{"model": "contrastive image-text model", "dataset": "drawings of small networks of dots and links", "train_examples": 97500, "image_size": 64, "crop_scale_min": 1, "horizontal_flip": true, "color_jitter": 0.1, "tokenizer": "word", "vocab_size": 54, "loss": "softmax", "embed_dim": 128, "encoder_arch": "convnext", "encoder_isotropic": false, "encoder_norm": "rmsnorm", "encoder_activation": "relu", "encoder_mlp_ratio": 6, "encoder_inner_norm": false, "encoder_patch_size": [4, 4], "encoder_conv_stem": false, "encoder_depths": [4, 4, 4], "encoder_widths": [80, 160, 320], "encoder_kernel_size": 3, "text_encoder_causal": false, "text_encoder_width": 256, "text_encoder_layers": 6, "text_encoder_norm": "layernorm", "text_encoder_norm_position": "pre", "text_encoder_activation": "relu", "text_encoder_mlp_ratio": 4, "text_encoder_head_dim": 64, "text_encoder_fused_qkv": false, "text_encoder_bias": "none", "text_encoder_qk_norm": false, "text_encoder_parallel_block": false, "text_encoder_inner_norm": false, "text_encoder_drop_path": 0.1, "text_encoder_positions": "rope", "init": "small_normal", "residual_init": "none", "optimizer": "adamw", "lr": 0.0014, "beta1": 0.9, "beta2": 0.95, "eps": 1e-06, "grad_clip": 5.0, "gradient_centralization": true, "gradient_noise": 0.3, "ema_decay": 0.995, "steps": 19800, "batch_size": 512, "epochs": 104.0, "lr_schedule": "constant", "warmup_steps": 990, "weight_decay": 0.2}
Rows from block 3 of the image encoder of a small contrastive image-text model, named by matrix and row number. Rows with one number belong to one neuron. Each number is 200 + 40 x the weight over its row's rms, rounded and kept within 0 to 999. All counts start at 0.
After each neuron's rows are labels from the 100 images, of 14848, where the neuron reaches its highest value: "colour at peak" is the nearest of a few named colours to the mean colour under the peak. Only what is clearly more common there than usual is listed. The data: drawings of small networks of dots and links.
# fc1: MLP up (encoder.blocks.3.mlp.fc1.weight, 480x80), inputs 0-79
# fc2: MLP down (encoder.blocks.3.mlp.fc2.weight, 80x480, transposed), outputs 0-79

fc1.226,207,181,235,163,170,190,258,213,160,229,201,204,218,160,226,195,210,193,150,243,151,201,219,227,204,186,207,274,213,167,218,227,175,147,179,201,154,201,189,287,222,220,154,81,252,138,256,181,193,217,191,228,191,193,218,265,129,191,189,160,215,224,209,165,169,229,231,200,325,169,98,235,220,210,226,137,225,158,218,268
fc2.226,173,181,229,270,185,219,181,149,170,130,148,172,162,114,222,236,256,148,119,242,157,238,181,206,187,153,200,232,211,209,202,216,200,206,239,206,255,225,194,128,263,233,183,245,190,188,203,231,300,255,252,219,194,239,192,179,258,193,160,189,195,225,182,191,186,180,150,221,100,157,194,179,221,266,211,199,254,294,193,184
colour at peak: pink

fc1.180,232,159,171,164,211,54,234,209,214,172,161,231,169,188,221,216,171,190,222,234,221,237,192,178,181,201,233,260,210,195,236,108,229,180,176,192,184,196,198,196,264,174,118,194,302,199,213,182,212,255,230,216,161,197,237,213,189,199,250,172,181,212,190,168,133,274,182,216,183,184,187,147,180,198,216,285,211,202,226,325
fc2.180,189,174,190,222,237,142,228,139,163,112,198,212,229,202,161,211,133,216,171,211,190,199,247,254,247,183,229,213,265,224,203,204,199,211,213,171,142,187,216,212,249,239,210,156,242,229,228,223,244,129,206,210,247,215,188,198,222,176,124,201,196,249,156,139,259,117,110,210,180,270,192,241,214,149,198,275,277,129,162,185
colour at peak: pink

fc1.423,218,207,181,161,184,174,217,163,190,126,222,227,214,164,184,95,197,171,203,181,176,264,257,159,220,129,158,180,177,199,205,143,192,173,175,185,185,216,196,197,156,175,191,186,183,178,173,185,213,211,204,159,139,377,209,224,176,168,161,203,133,203,180,169,178,257,200,157,170,233,178,198,186,267,180,132,154,210,112,188
fc2.423,188,278,232,201,195,173,235,218,155,147,184,191,214,219,239,145,197,198,248,219,209,250,180,201,160,246,200,233,228,240,205,255,208,134,196,295,113,256,126,187,214,139,159,202,186,166,220,274,139,76,198,237,213,135,192,203,184,199,227,215,208,203,198,209,197,233,194,165,243,277,207,218,245,184,143,209,124,193,223,170
colour at peak: yellow

fc1.290,193,151,167,198,205,217,213,176,247,259,173,214,177,187,172,239,126,152,224,242,164,166,192,202,229,162,150,300,130,165,169,275,190,204,186,205,236,204,124,185,174,208,101,214,214,165,121,189,143,202,214,260,226,209,202,203,202,190,220,290,142,198,237,161,233,228,179,197,183,266,237,254,196,163,233,213,256,286,218,203
fc2.290,212,221,284,216,156,222,223,171,183,238,230,218,245,144,235,225,211,135,117,212,170,348,192,223,174,231,209,173,192,158,194,128,197,198,173,230,205,231,177,174,186,208,101,196,195,157,144,204,215,204,203,107,268,248,220,183,285,156,188,196,157,233,157,227,246,225,227,223,188,209,225,139,227,224,228,215,217,189,221,208
colour at peak: pink; white

fc1.216,225,185,201,265,196,185,216,254,235,215,216,292,174,122,271,237,208,140,188,260,190,177,207,199,220,134,145,161,199,103,149,172,130,248,90,186,210,250,201,184,208,171,199,177,241,165,209,179,204,213,232,198,249,153,222,169,244,125,173,156,159,231,181,136,167,216,175,195,249,238,187,183,172,223,158,200,258,222,196,228
fc2.216,207,187,207,199,178,190,187,206,198,187,239,186,250,177,201,196,215,204,184,184,95,346,213,158,205,237,231,237,214,291,236,164,183,274,209,220,225,225,199,134,190,166,120,235,173,204,211,206,275,160,168,154,170,182,186,186,166,205,322,208,194,199,245,162,215,159,198,270,183,196,212,125,152,198,200,182,235,227,185,163
colour at peak: blue

fc1.468,162,133,210,259,240,160,181,156,216,201,175,205,141,194,272,172,201,78,234,161,188,170,188,167,240,191,186,205,264,153,182,161,173,228,200,141,219,264,248,221,184,277,219,164,183,151,224,167,149,243,230,231,273,202,254,173,198,187,171,215,212,210,183,223,162,190,74,250,233,213,188,281,174,229,189,211,226,208,217,187
fc2.468,228,160,196,133,232,194,194,175,194,207,238,193,236,274,206,101,204,304,268,182,211,220,251,206,207,190,226,177,232,183,180,198,154,215,93,169,162,176,189,257,173,202,150,200,206,238,216,182,98,274,186,229,149,177,201,278,159,218,182,234,232,157,189,152,169,177,211,236,264,174,191,228,166,194,207,208,141,139,190,244
colour at peak: pink

fc1.112,155,219,158,198,271,199,241,317,241,265,258,193,168,206,269,157,151,201,204,186,202,194,222,218,195,165,214,240,199,203,225,298,231,209,184,189,238,235,183,186,176,213,236,176,223,189,246,145,221,242,255,193,171,111,245,288,192,175,271,165,266,200,215,210,223,222,201,239,170,201,183,251,189,273,187,224,180,120,169,230
fc2.112,186,189,212,184,181,144,203,94,201,91,200,170,201,165,244,158,195,238,181,197,245,273,222,294,230,255,202,232,209,125,232,227,198,237,192,173,268,168,162,219,161,194,178,184,212,244,203,207,185,207,209,180,161,270,221,208,171,194,205,199,244,193,112,264,127,176,187,191,218,322,229,162,221,201,227,178,229,225,184,178
colour at peak: blue

fc1.62,264,194,164,255,205,207,252,241,197,139,75,230,213,107,196,187,170,189,196,212,114,195,160,208,209,188,194,199,251,249,173,216,252,224,192,209,230,211,137,241,189,132,252,209,189,183,209,199,210,336,252,204,233,271,259,223,220,206,209,209,170,160,175,195,199,189,146,217,187,196,209,174,197,201,148,179,143,172,260,228
fc2.62,174,217,207,161,200,175,240,200,230,129,250,269,170,194,258,254,168,135,94,262,225,262,200,206,193,232,289,248,192,169,191,199,233,153,242,240,133,260,220,135,209,214,137,201,157,217,178,217,245,202,154,147,270,243,155,165,208,181,144,170,210,214,227,173,227,215,170,269,201,211,166,213,195,188,205,193,281,230,212,189
colour at peak: yellow

fc1.6,221,169,209,118,209,221,211,249,292,108,203,209,252,188,212,146,209,191,282,236,117,188,198,188,198,174,92,216,231,190,221,169,272,180,112,254,156,224,171,228,186,137,142,234,256,204,256,157,224,188,143,177,221,179,227,231,180,191,203,201,170,213,188,213,206,219,231,185,217,165,241,164,161,169,151,172,143,245,181,208
fc2.6,176,192,209,196,206,179,160,208,212,233,163,238,177,192,173,250,166,216,196,213,242,300,191,181,196,74,166,189,237,236,138,178,268,233,211,204,241,107,251,215,250,295,236,207,237,207,185,168,224,256,179,207,201,167,165,167,152,210,83,160,218,204,195,116,179,249,173,220,203,175,169,193,170,211,225,199,199,229,170,253
colour at peak: pink

fc1.410,253,215,246,240,133,243,214,217,250,216,226,245,214,132,179,103,192,187,266,250,172,227,221,175,231,165,175,220,191,168,180,220,148,217,217,209,181,194,101,241,159,214,134,201,258,154,155,208,177,211,226,212,195,187,199,300,131,216,148,110,219,181,156,274,171,229,270,182,167,212,175,217,163,162,197,204,160,221,176,213
fc2.410,208,158,229,170,238,222,126,180,194,184,119,173,160,238,213,214,221,200,127,200,245,315,162,147,172,140,223,169,263,142,115,203,192,140,167,181,149,171,238,186,178,216,171,205,197,239,232,117,281,220,191,223,257,209,222,195,195,231,151,218,236,109,184,216,201,194,167,247,232,153,195,207,190,237,153,200,237,235,190,183
colour at peak: grey

fc1.91,182,133,157,238,237,237,212,172,222,98,176,191,187,141,244,94,179,190,207,255,204,210,220,177,191,183,100,153,192,93,171,204,196,247,148,141,192,216,175,195,187,167,198,185,248,163,173,192,168,236,231,214,180,285,231,245,204,138,222,159,234,258,220,147,181,215,216,190,138,236,206,190,192,219,219,137,201,203,163,146
fc2.91,217,196,218,222,230,183,182,201,185,184,177,220,166,200,181,233,204,185,115,211,207,406,209,214,200,279,198,167,191,179,252,199,187,246,226,127,229,248,239,207,187,194,98,233,220,205,186,201,154,146,216,175,191,276,158,191,244,193,209,201,206,193,171,153,226,181,182,250,174,168,216,130,146,197,184,213,235,188,227,186
colour at peak: yellow

fc1.424,208,205,181,203,223,219,192,204,271,209,200,243,251,210,226,129,187,121,273,207,239,255,213,222,203,134,247,243,223,205,242,326,191,244,162,186,209,202,207,194,195,222,220,177,224,200,257,177,219,210,222,191,138,91,239,249,221,181,259,180,248,220,234,189,232,311,163,201,200,205,171,241,246,278,160,167,210,202,183,222
fc2.424,198,197,239,191,153,150,176,173,197,196,177,218,222,156,218,252,219,185,173,182,166,306,215,253,232,249,243,263,137,86,226,177,202,209,227,135,269,199,185,244,123,236,157,192,221,267,181,166,194,210,228,178,209,316,214,219,277,189,193,198,235,194,118,176,176,208,173,221,206,219,204,183,189,137,234,191,192,203,252,167
colour at peak: blue

fc1.471,229,174,238,187,164,142,211,203,197,188,98,235,213,179,215,188,223,105,224,183,214,190,169,221,207,243,217,253,196,151,272,240,213,215,200,145,237,216,205,180,245,215,176,72,261,178,196,235,178,218,193,183,241,188,264,228,124,145,174,211,147,216,290,182,188,197,128,210,281,188,145,195,272,189,212,203,207,167,190,205
fc2.471,248,188,251,287,175,186,223,219,184,179,184,189,158,263,220,208,200,179,78,213,196,303,209,179,194,232,167,199,235,273,200,119,177,172,210,210,229,171,171,140,220,170,189,206,254,154,231,216,195,178,203,188,143,220,130,201,294,162,180,207,164,228,158,221,221,130,200,214,153,170,216,223,146,281,245,177,194,170,171,160
colour at peak: pink; white

fc1.336,140,126,157,208,231,218,248,225,241,197,203,238,170,155,232,182,173,189,230,274,156,204,251,171,252,122,140,165,219,128,109,119,224,164,142,170,201,226,171,205,227,211,198,171,219,146,219,214,165,202,190,230,186,303,244,228,226,161,234,142,230,231,199,154,185,194,162,205,144,230,103,179,198,215,190,165,211,170,175,214
fc2.336,216,178,203,247,208,223,184,196,194,206,213,211,228,220,180,180,210,182,95,182,202,360,202,281,201,283,222,195,192,185,275,177,193,222,204,152,262,215,234,166,178,209,103,202,202,188,193,167,240,132,190,173,177,322,192,195,204,211,170,224,157,199,182,124,191,171,224,232,166,194,213,137,188,199,192,185,237,162,219,180
colour at peak: yellow

fc1.387,212,202,201,167,208,215,219,163,214,265,200,230,253,171,219,212,199,163,209,223,182,265,231,238,184,119,260,235,198,194,230,204,160,251,162,199,234,181,171,265,200,174,174,156,213,220,235,195,247,257,246,224,189,57,240,233,173,168,152,185,185,277,194,225,238,256,181,200,179,276,206,247,225,294,203,185,223,231,111,235
fc2.387,206,213,263,223,172,162,216,181,209,188,203,197,233,206,237,220,207,159,130,187,193,267,203,284,191,327,253,220,136,128,247,197,200,207,198,156,254,195,196,228,132,204,155,175,232,272,190,175,168,120,239,164,215,268,199,208,250,152,177,202,212,195,133,167,162,174,192,185,202,264,205,230,177,122,247,194,222,200,264,168
colour at peak: blue; purple

fc1.159,184,103,177,220,206,223,211,184,225,103,183,192,103,112,236,183,178,172,191,249,131,177,213,190,246,184,177,165,232,156,127,160,172,147,162,134,146,213,189,170,233,172,207,177,205,212,193,192,186,195,216,222,166,331,225,187,174,187,175,152,240,203,187,167,157,206,172,125,172,203,149,184,150,212,208,153,213,139,185,213
fc2.159,213,190,237,205,203,198,204,182,199,207,230,219,200,180,156,245,227,185,118,174,207,321,194,238,221,320,224,182,170,140,258,178,198,226,229,146,285,219,207,184,178,194,130,202,199,222,190,158,199,133,215,182,183,364,207,222,192,176,248,215,186,215,144,176,185,150,203,211,188,178,213,171,199,177,159,168,241,156,189,192
colour at peak: yellow; orange